config.yaml
arch: "unet"
noise_aug: 0.002
n_mels: 64
task: "enhancement"
loss: "mse"
norm: "groupnorm"
weight_standardization: false
pixel_unshuffle: 2
widths: [64, 64, 128]
dropout: 0.05
attention: false
adamw_lr_other_params: 0.002
steps: 15800
Rows from block 2, named by matrix and row number. Rows with one number belong to one channel. Each number is 128 + 32 x the weight over the matrix's rms, rounded and kept within 0 to 255. All counts start at 0. Numbers have three digits each.
# convs0: first 3x3 conv (model.enc.0.2.convs.0.weight, 64x64x3x3), inputs 63-63, a 3x3 kernel for each
# convs1: second 3x3 conv (model.enc.0.2.convs.1.weight, 64x64x3x3, transposed), outputs 63-63, a 3x3 kernel for each
convs0.0:119108104120096089112079088
convs0.1:141151175107104147136147149
convs0.2:119110109173160158139131126
convs0.3:077150187139170169190165123
convs0.4:051068048124165135121162140
convs0.5:120131118109127104100129110
convs0.6:145150142133142143103117120
convs0.7:115117138128120110134128115
convs0.8:118158148159157154133128162
convs0.9:156160150171181169108125114
convs0.10:124136136186178190165143167
convs0.11:146123109176178191111118122
convs0.12:178176167184171163089076057
convs0.13:150156182139121132149114119
convs0.14:179135133163121124226191183
convs0.15:139135134156165172165143156
convs0.16:210198208097094105144125128
convs0.17:141127090129133124068122153
convs0.18:083091103128161180089121116
convs0.19:155135151118119154142109124
convs0.20:134168184071099102162179176
convs0.21:146142132150126104140134122
convs0.22:125124128163159153178185171
convs0.23:112100089230212202146148152
convs0.24:127152162124171198140181203
convs0.25:141141092135131091139123090
convs0.26:075103131098132174098146191
convs0.27:138163159079103078138173159
convs0.28:134128150165149174184165189
convs0.29:126134123130162164111145159
convs0.30:144148145167185201122138138
convs0.31:178166153164131111188179184
convs0.32:122106118098082088088091103
convs0.33:163148186110111139149167171
convs0.34:127169144112127107138139100
convs0.35:161148154146148153169155170
convs0.36:057079119080103120076089084
convs0.37:173160153110091095112099109
convs0.38:178173190110110114093075093
convs0.39:062082082084092080218215203
convs0.40:136146158095099095076058072
convs0.41:192200196114129117135141112
convs0.42:136126137121111127119139152
convs0.43:126146155105116118146171172
convs0.44:112154124118167138125176127
convs0.45:152113108164114116126094122
convs0.46:083106113124146159116139138
convs0.47:074069084171159153093112107
convs0.48:067104160148140174091069067
convs0.49:137109055160163120096101099
convs0.50:129136128187190186139142144
convs0.51:089110075130167152092132123
convs0.52:111113106191179167183168178
convs0.53:106071100144116123099073092
convs0.54:061064085126123134135113131
convs0.55:108107121072080108116121119
convs0.56:081071070135132142086072083
convs0.57:144146159143147173131118131
convs0.58:154172119089111088148154143
convs0.59:132133135120125137122130137
convs0.60:125109101138144168129104093
convs0.61:131131126128128087183199159
convs0.62:126110107103129142130128158
convs0.63:093088092091085090172172168
convs1.0:122134154107122133084101118
convs1.1:134148153099114128107101117
convs1.2:115151122107133121088115100
convs1.3:142108116124112150115108136
convs1.4:175138129116085074155122102
convs1.5:187166188138121148102089106
convs1.6:119144155148098126121130123
convs1.7:143093133148119129150118122
convs1.8:115144139091105104127113150
convs1.9:129108113092084097096072088
convs1.10:131131134114114116109109142
convs1.11:114120129088108127121121113
convs1.12:164184181120093080041048047
convs1.13:157158159112118113109086065
convs1.14:119098123085085088126138116
convs1.15:073072100084102109160162169
convs1.16:123133142120139159090099105
convs1.17:113126126143109116112103094
convs1.18:183180177110108103140133139
convs1.19:152155144109118117125141123
convs1.20:100125090114112101122119111
convs1.21:151136132137127117142126130
convs1.22:108105104102067096119093131
convs1.23:111103105052031036086087113
convs1.24:128138161100110106096100144
convs1.25:119119166096096128132108133
convs1.26:142169155120128148088127123
convs1.27:094108115120107135107117122
convs1.28:114090124141130128118109100
convs1.29:102120122114130133147157167
convs1.30:127130155126124134134146158
convs1.31:137136154108091123088103144
convs1.32:170173147140129113085092069
convs1.33:093098096115106125112106102
convs1.34:136130121120123116112103129
convs1.35:066101121108120135104117121
convs1.36:133140116149160152089116128
convs1.37:124134146155178187121101123
convs1.38:160126118156135145123113128
convs1.39:111114090144144143205205191
convs1.40:136156140136122118100083083
convs1.41:170167135152161146059064075
convs1.42:130112112105112111118115106
convs1.43:179149153104100110089088091
convs1.44:119116092134114112139126147
convs1.45:132110122140119144132125146
convs1.46:160153150148131129128127131
convs1.47:158165179088084075157158153
convs1.48:143128140109109135107143171
convs1.49:154188167149152126184169145
convs1.50:103124122069097095128164166
convs1.51:138118132120118131121109119
convs1.52:162140171072082094076086082
convs1.53:138141151144138129145129119
convs1.54:161137139105109105068085055
convs1.55:148152159132146167114118120
convs1.56:114133131092092074105124134
convs1.57:091082069082058054073067063
convs1.58:111136107106115119130110090
convs1.59:121128148127118129077088112
convs1.60:111105101111124113097103105
convs1.61:171166164120114097106096064
convs1.62:118128114084107082120091069
convs1.63:120115095131108103108073073